A small audio frame classifier, trained from scratch.
Data: trained on melodies that start on their tonic, played by one synthesised instrument, 26041 training examples.
Rows from block 2, named by matrix and row number. Rows with one number belong to one neuron. Each number is 500 + 25 x the weight over its row's rms, rounded and kept within 0 to 999. All counts start at 0. Numbers have three digits each. After the name is the row's rms in percent of the matrix's.
# fc1: MLP up (model.blocks.2.mlp.fc1.weight, 960x160), inputs 0-159
# fc2: MLP down (model.blocks.2.mlp.fc2.weight, 160x960, transposed), outputs 0-159
fc1.876 098:483490475494512502540499467500499461498554503550467504485502448499499441473490467503510494491533505512480519482449508506515477487510474554434453498504482500498498569443485503520469479541490505489498513483492500456491497498492537477479533521499482519475512519458510463484553486506510477485470499476510472547512487517474478488512502499498573495491520479504508526515491531477478521531462516470493552507494473531504480551500513497486529503469489535496496520531508529466492491500493516
fc2.876 114:518484525533487513487479502496477472516484548471479531494489514508479530514508489531486454498514495519476505474536496469537537517465499500544454500470504503485533488473491481532519521535526483517472496518557503495471501529542494530518542544488524533481499545494474515477491495513474519529502520489478521482558458550558485487482518486504515520450499466546535527512499488509490496512498492496515560466519510554578513495521480502481495473499487473521504536499516507519506498523475512
fc1.877 099:498511474502467523580468455511502530518532496538492477483519475510475485513519513548428520487523482509484500472499467443527489513463517509515505453523518490464497470494493488515485493506505496538543462516485521499463478476507503484501521506524505516518532503494504512498481491472470531499464513492515488525562484499487531531477460475500471459463483511512476433516471507503483501491489495494539519498494522480495422501523504477479491522489450471476479501530519523539487506509521474
fc2.877 094:513536493508503511518506494504489443473514515475506533513485477477518503490532509480543504532489502515455474552480467454521559478506547470488481502507502492489529461487517492505504485495507535521536472475535528548482476513530474469522531458504487499541493519545479512482523496504531472517472508490522487511480497504468519506499498507458464517531487480474454532494510447484568498514467500520483493463476494474498441519489511514469560494484513536474505527512489538505503518474487541
fc1.878 094:506503465516481474520503493512502481516431519532528514477518490481474483554499518542502534508487504509489485481471525496491473497502504428415495561532512508496502489491538514482516491523546513504504503506501507479510528484510531502505534505481495503531519535503520463518452492573543503467499463502510530508525466492462533531495506494455487482544480456492475505483485487488473464462519498476523536554525473483470473517532487502501519510488454504511482505486527499504514501506483505
fc2.878 115:489526489463470467493459493469469490462454499487454496542475503493469561528514473486476484483461506515477490517523498492504509530480505522501505463478492507511510505477469473495482523519537502494452516513552514503486499502515478485502517485495504483465475501501480484486450507483575544485494527497484497502561451506488466495520487516504480499433445541510515514512511473509508469518497485461491559501517482545550463487465512498499495497497532521486480523473524488552508478512504509
fc1.879 107:496504486497502478529520449479479491488505488520508478427504544483497477538480463502475470500498537482485504495500522432498489505460558463504497478521513508474493513478486480504504516539498505544500506550502535515513506528491485480500522515493468457481482485511526549557521482534486498480490459495489524481518492484533504512474473507477482475508483476485457528504463491478483498463522499472505508553463460511483499572480513501517517517456451488494546504510507475536494490453504485
fc2.879 106:543517493481498497522479511528534481516496511467501467521497475590509519505514569487475488450535515496491472511513515535483481487474581504520468465534516516451480489539494477488487504469495504502503470469494516463497531516526494469541514483518541487480482515502534516524448503516508522525473488485508552498466469492475499504473470517504457546519477510496507527507501510483498483502482491495513478501507462488504456438479527496479515486478508497491484498543524488448493511496526494
fc1.880 101:502512494490503549506533494450469480502516515536464474473500482507486407523473483494510489487472514488505494492523496492471442483494477504475534489475531506492543477513528555517508549531497519495484484500487513465513499496499471468488507498519497522562536486507529450488483494476503456458538488517516463512527478510526435520499526464494510462503473468438517504534458505478511522491454523517491499504508499488484536506491482531534500518486484522504489519518530517507482497491545512
fc2.880 097:463503491538529538496500487549501497492470535483450500497487528505492499460522483460495536464525519493483497547509511490521514511537499495471488491486512510489510498492517509495531479502468493493554499472501544498518481504499510460537487508498504542528413478494479448519506475457432454485509504528472482501503493518474474475487515471532518470504515472481485519509481523463479483529481514513529513515509489492484510508531484470470496515496526510530504476559446519500534473523566485
fc1.881 095:511528491492508505479549509443504487483504453516510517503504490498513490504492500530474576487506494508465510493531518479499499489512518498492485493504502493488500503467521508492531532463516510541473499492518525504494525493512533501491484531493479570504542498501459446434516490508503497487452446519479475508519532429516498494549502529530500492491525492518485506507491498458498522517496528495505535518526494514490512537512499502551502558518438481506469512527525527560440494521483508
fc2.881 094:488480491489488501500470502502496477484515471473534467504515518537492463506475494470538439520535486515504496486487526478504539501510528497483493490508530498574491471475504499459500507533482533526502512473477516531485482497469473495496524461482472533496488475503521497559495470530471504480531535496506482468490534447495524472504499529450547507477493504493524485467533490486493511483482465470502510444468489500492529458501507480508593508528516518447475499485519495478453478479494508
fc1.882 099:491533471516485440518488490517476542495527441510528494463479471519496517462492466524504495499520503484495523472522485505494482483493488468487516471495499548454535521434499502504565481509494502501524552479487483527515491559530498493497471546492482493506494484497489455487527469513515505523506528458508488491514563489519506538533539466491493430456522485513484493474493456515477517474502484492493522501479527491508506498502497543498540487489525467523534516504522515509489459467484478
fc2.882 099:470510454494530524518524515471496522481495471506489453477525508526526514487487495468489522491455528502550503512432496483459496487505491512506507470560546513453457502516462531486512547440498518538479478463458490484544514506490511503506484524488478536546538476545519506495471469485496502526511468472506481492542490492507476507500494494513474486510539486493464469494526541464479499498511489508473498491497510481458521542478477485498463481461447522503501462475510509525507530497505494
fc1.883 099:483502480502509501550475466488474527478517505523558461506542492509507497506518508542477472484520530547532508501494488497466488510483482502523498480504473533458509526486495482507443493517528516526481536509467488507485525546478518484495506512537489503470497530492499514452497493474507477486532509513515497468501505535474467513505516476485523537453536486519425479478467474508472456480508523494458491572484467518492489487502505520510477522516494476495515490536515493503552536563510448
fc2.883 097:518539521487519500504480479472556532483490528459494480471515508536521478506536561478486459526500506491532504559513492524493479518481495507488504437532527520474481534515483534462482535463492480553500537546458466448480506535510513493479481487530496515478522479526501511479498497491527468521513493486488500469511529490501464513515510512551470455510505475494484487516519490489474505509504526478518510516420522492508478519479502537469509486489473511508522531526509504505492502521561473
fc1.884 099:481512498481475495569493502483505496449533509475485530509514494432486497478553476479493517490495488457494531499491487499487458474508522477473489522518530555517516549446450449504501495487499495450507536511467498455503522510527451474490483511459505495474466483484513510499511492517482493526496478500477529479507504497536497533465468501448494518501514497471522487493515490502494500527497534537522508500459456528491527522459483495477522545523478532535511526557506529511481512473503490
fc2.884 086:504489487502541516428489502534505492465488505545490499460503490544506525495520488461470469485503482518500489496501492481481505501495519511524515543511478511491496522546529451557475508500531500521495493500541538497478504497537469460514466493460438466487544505479451498488526464502457486532473497494502485512481479519473494562509481485506521460469478485493449474500471527490510511505526549516515504492508518535512523463538516531484488534515497457448485543508495496512517522519503484
fc1.885 099:500518483559475509536500520444474523492491522563500507426453553485520477479503516507536495497478504551512492518522502497506484512464551519473526480477497512533487531483471494469501540491501516506489501454525483472524513498528495515477506498486478487471456483492519527442521506514499483505480478470497516471506474508459478484520513504490538499486511479514473521506481530501461489464469475486499520494510471512472510562446508486489484557477484484497477538491483508498465497487541538
fc2.885 102:525494493518476453542503506518486495535552477485507477473505552492486468473508543517453522492509506465497505510462510490512549483491476442477475484460517551524513472525506540535499523488500498517482499459505519538510476474488513489542484504541560489536494492491494490552517499509483499510513511533486481475514523496517537462471464516516505438500464467498483486506579507482507510474528530479533524488515465481518531499507480516485484510482549493500507497527520507496469504502529525
fc1.886 095:518500477535512490524502476489502492475438478539504506466533477530500452501500504510530470531493501492530476480480477505516468487496488525456445497524522551492505493476560507486486506507533494492538477505489490518510535465516518468533499513507509483495528522464513494501480507523521520437483505527483463482491503492465510529485494503465484488520449449475482563515489502514500508451550521497479539535485451552495488513483483493519488517528467474535510523481543472501522522486536514
fc2.886 121:507485497488458458496486484471452509449504488493483510518455491498500506496473481503508463484502500497485464509523558479521517518502517494518521489490465471508482511500491469533474510538510477533451540486524499512487516461491484513488491540494503528490493502522485487478447482507541527450478536469517462441533471487508498464501477478534472538481522557498478508502516506493500600501501502458463497544530511533482532504535488501512491487492500513496515546488490508503469500542510480
fc1.887 106:494529479529465481537536439485451501478503483501462536512521514521499469482492504536469511478531475458497480473465448525502478500496516500448463539471503554514500509467496473529515476490493487469516480501533505496489491498547507504467505543519483484518483507481493491499508454521475536464531530484482473482530498483486482547544536454463472494529470494548522527513487483499478500486510502491505515533480459458493495529542492507515528539468525489493471530546502499494503498533514496
fc2.887 097:518474512539508479501566509518537507514500535544488553476484497526506525515489462524522526500540524541535516550489515514522529485492481546494485521489513463483538506487501508502441495534512500501515495488514484517488546494511478470484537547538531503511486458484490512496523526522468512483502530541502512483504451525545519485481487490477472536530542523489509520471531528470488529497506486508496507504532448501491469529495548471511483517486506507474548482516561500515491494545494506
fc1.888 111:487510477492532498509460504434482535497499513535496508478473507469482523504467434534512488493518543488467502527462503487493451503483498505512514490499481506452510498496482533509533487484540485458478503501474494495458493491491512494497521548479521477518567494508512520498485520522536510462495492520496497499524528516536508523489479513462538504461512492443467476495478506518508453487484492520494546530527535487448477465521470480523547461486475520492498530549528487513480517525506550
fc2.888 112:450496501475483518491534475516527483471531521491494513533456520463526503491525479518492515481524530497474472486493531492539493508449490515515453523464479514548525483535518503432526522499495476459515475501543494487448501525489508471465485503468516494536486525482517471478504555542489501442530510509514528527554463525506492512518441492484500492483481495527511482509471515475509472510489515503523509519484492474528470518478507507529519529529489548432480506501509507469516486484516502
fc1.889 103:511465501529509583480483497496491478484502489552461508423474482493491496515492492526479528512546442461520459559496554526498472471458465490488463469472531519483518507488530493516527526535492496532533499489489437491491506497517479494491507533505480496527507508508557506497533484530501499485473488518483475519509494517497494528481454479472488501503527480461497500501507440461492496453498525488516504517509514520503542505470519523466489472492511497521498510534506494502492505455487500
fc2.889 106:512516464459481512476512488488510497502509504462431513497481474517516477498462512469494484531574450503514484531544414498486511477483498492495517467513441492482534529501464482481496500504515496465501498487512474484494505522477502491529504519489488462516499539491479461482468501528481518477515488520505489533503509472481491534475467469511502479524541474501485505500485480458525502512512492500548486499482528519492463531490493404491508521517516502501478510529487467485504464507484558
fc1.890 097:488465486465509497482486506472510527471527523488484538421503518485487471474517514545494521474505495508512532533512486492490499460467508485493504472474489493436549486499509517468510511520502526545501538485481473442479474522509512478512503474438518475546526490540527497497512502492508474470491501530512497484544503480485510467502495482495469501513511473498461546470536490488488485487498482468483519524531510510491497503490455565486514509485493486504502550566501546533482489452485481
fc2.890 090:501505466536491497537516501453532524479504519517492519463533543491539466528473476488486459524474477517521569534467489551476518529477516496475490489455484500456572519508522488477512519486488488450524511499511487506517545503449468500459473505558469513529475479475508471517526506486499483513477520504496511498499498513482482477542478515474482497474509500471535518486513457512490469502535543523497462512494510506457504512497529473464494515530514480508474533493503467538486518484519514
fc1.891 092:513428485519495503483512472488517487478518482542555513487508495484502510516496490490484506513499509485483496473498466481480482504508505505473473501521475521472475522485572499512499496553527500513537476549514473498518474509506475462487502503496518491490548508491531536480523461518474476464489514506487492500491479526477493512504502492521511495478533491457541516499461519530478474489500459455436508530528492480504515502455513501471529557482505469505543526490505537512592525542525479
fc2.891 096:485526565468513480506462504508468523461522502486601459477548481498499468484523497523489473499543509510505469509453477479498525508498493489495509514481529517547468515457495518463514534522486495445463513480492489511508504525486507460527491509521521521489495531491501493528462517527475491482536524451511501509508503525515504489538495522488469492525511494474491490484509509495518509507466542483483484476481522513505493501504480462474492461509559544506460486516496507537438508468531522
fc1.892 096:490529503471523552514508485480491516506518524546457472500549482504485497480506479488537502512518485490477501502404509466516469503458517504472497509492481456490517499467520469510504462512492499542522502462493470509473525454477467498497559508529528481478478517452490486481503525522461498498488487466546519521522463489491480539537504473509471525489495487451507514498509525501472514498497527514456510500477502511475517511496431452539518460475480501482485522529510506491519528501482463
fc2.892 086:493494461512466574547495500488532512519502516483462527540489541553479465525518494494521482531509509478483510499587494481517545501534502487489505535494505466478522514493505521509484538493496499452485505532477442511485489497535495477478516538496491499481497532548566508473507477479478513493472522493498500490505532460503529509530538510499466526481525486467525505482509502507518478512501467500536478524465501511514469490459535457515491538496526472518496549478504506499506544492493513
fc1.893 106:462467473543475546545514490449498495525499479506457492473475496460496469489492453503523464439516496517505495534488498521473498501514496452500518473474534540497533514493479504497499498466542510526488520518544477494529493528498518501475530455531477455540534543529535518506511477522471492471527513531531481476485549491513460455508498519464513529526494460468469497474520477513463514485526526484531534508493490528489508499504462536499499460517491473496524496472509487518525492495486526
fc2.893 094:462520435485493526477482504485511505508497492524451499453487426492568500490497541470505501547515473513516511494489456475467456521516514463504531481501474491494520493523499511484458494475493509514520469517502451475476494458500535501512538483483456467537497508466516474479494459505438522524460479512473513495502480467470506485513527496515465476490477530483506507537514462453451517497486452516488475492508476522483543502485505496467510479511510497461501520467493487498498519487498496
fc1.894 105:477510505499514493513525460458528505505496487555507513495490478485434487541511490525521512525461496483463451507483503513474475519487475513511489480552460512487521493495519528490502517570531544526511482497511523523493486538486492471537532542469492484521506491510487467522475543510528492497495531472532469513522476491501471502502475519515472527481524437466469475481529469491504495515502502483464529552474521475478504479529502518451506536532503495502484545455497496514473470477544494
fc2.894 103:431471530478497537464470504509498482523483474485484496480481469523539519516496468519479494471506510486517469479519532467473524495459527508472508536523490465527502468547514518458468530526515491534495474501454535523447468523498504513493522494471511523461546503483525495476530516456507532491461483527493531519493475511467501517463476516456536511508485508494522513532499520514508509499460531513495479478510446520536493534471512514502536507515451508459451510512489519539487484484515499
fc1.895 090:528522477537522518507457497494466472521504509507465527498468497475534481506444488496474500539502510412510499490522503513504499478489498451481465452527448481516521520522498523495500478528533485464473525516507497504510444489483488523541509489531527518498514486512496499486489510486466497464451476476466508503485495489455497498503512510490519512497502487497494529455484520516452458472506542473485523551491484510494452485444522489509483478490479517499515515531528546512507576492503518
fc2.895 084:499514501513476475522517515491505518513527462501496531498474518485514494510527512536499498462494514434494470549473526522411439505540494491478485477493501502501479483494488507499494487528510503513511467509486439489469508489446519454496510520485495529484504472519507516529530553523495486466532455537475518514495508481482496534517532460531541482501506494527531483507494494530493483477525449507457530522476470479484521505553465505474511482449465523486471473515495487481506535498501478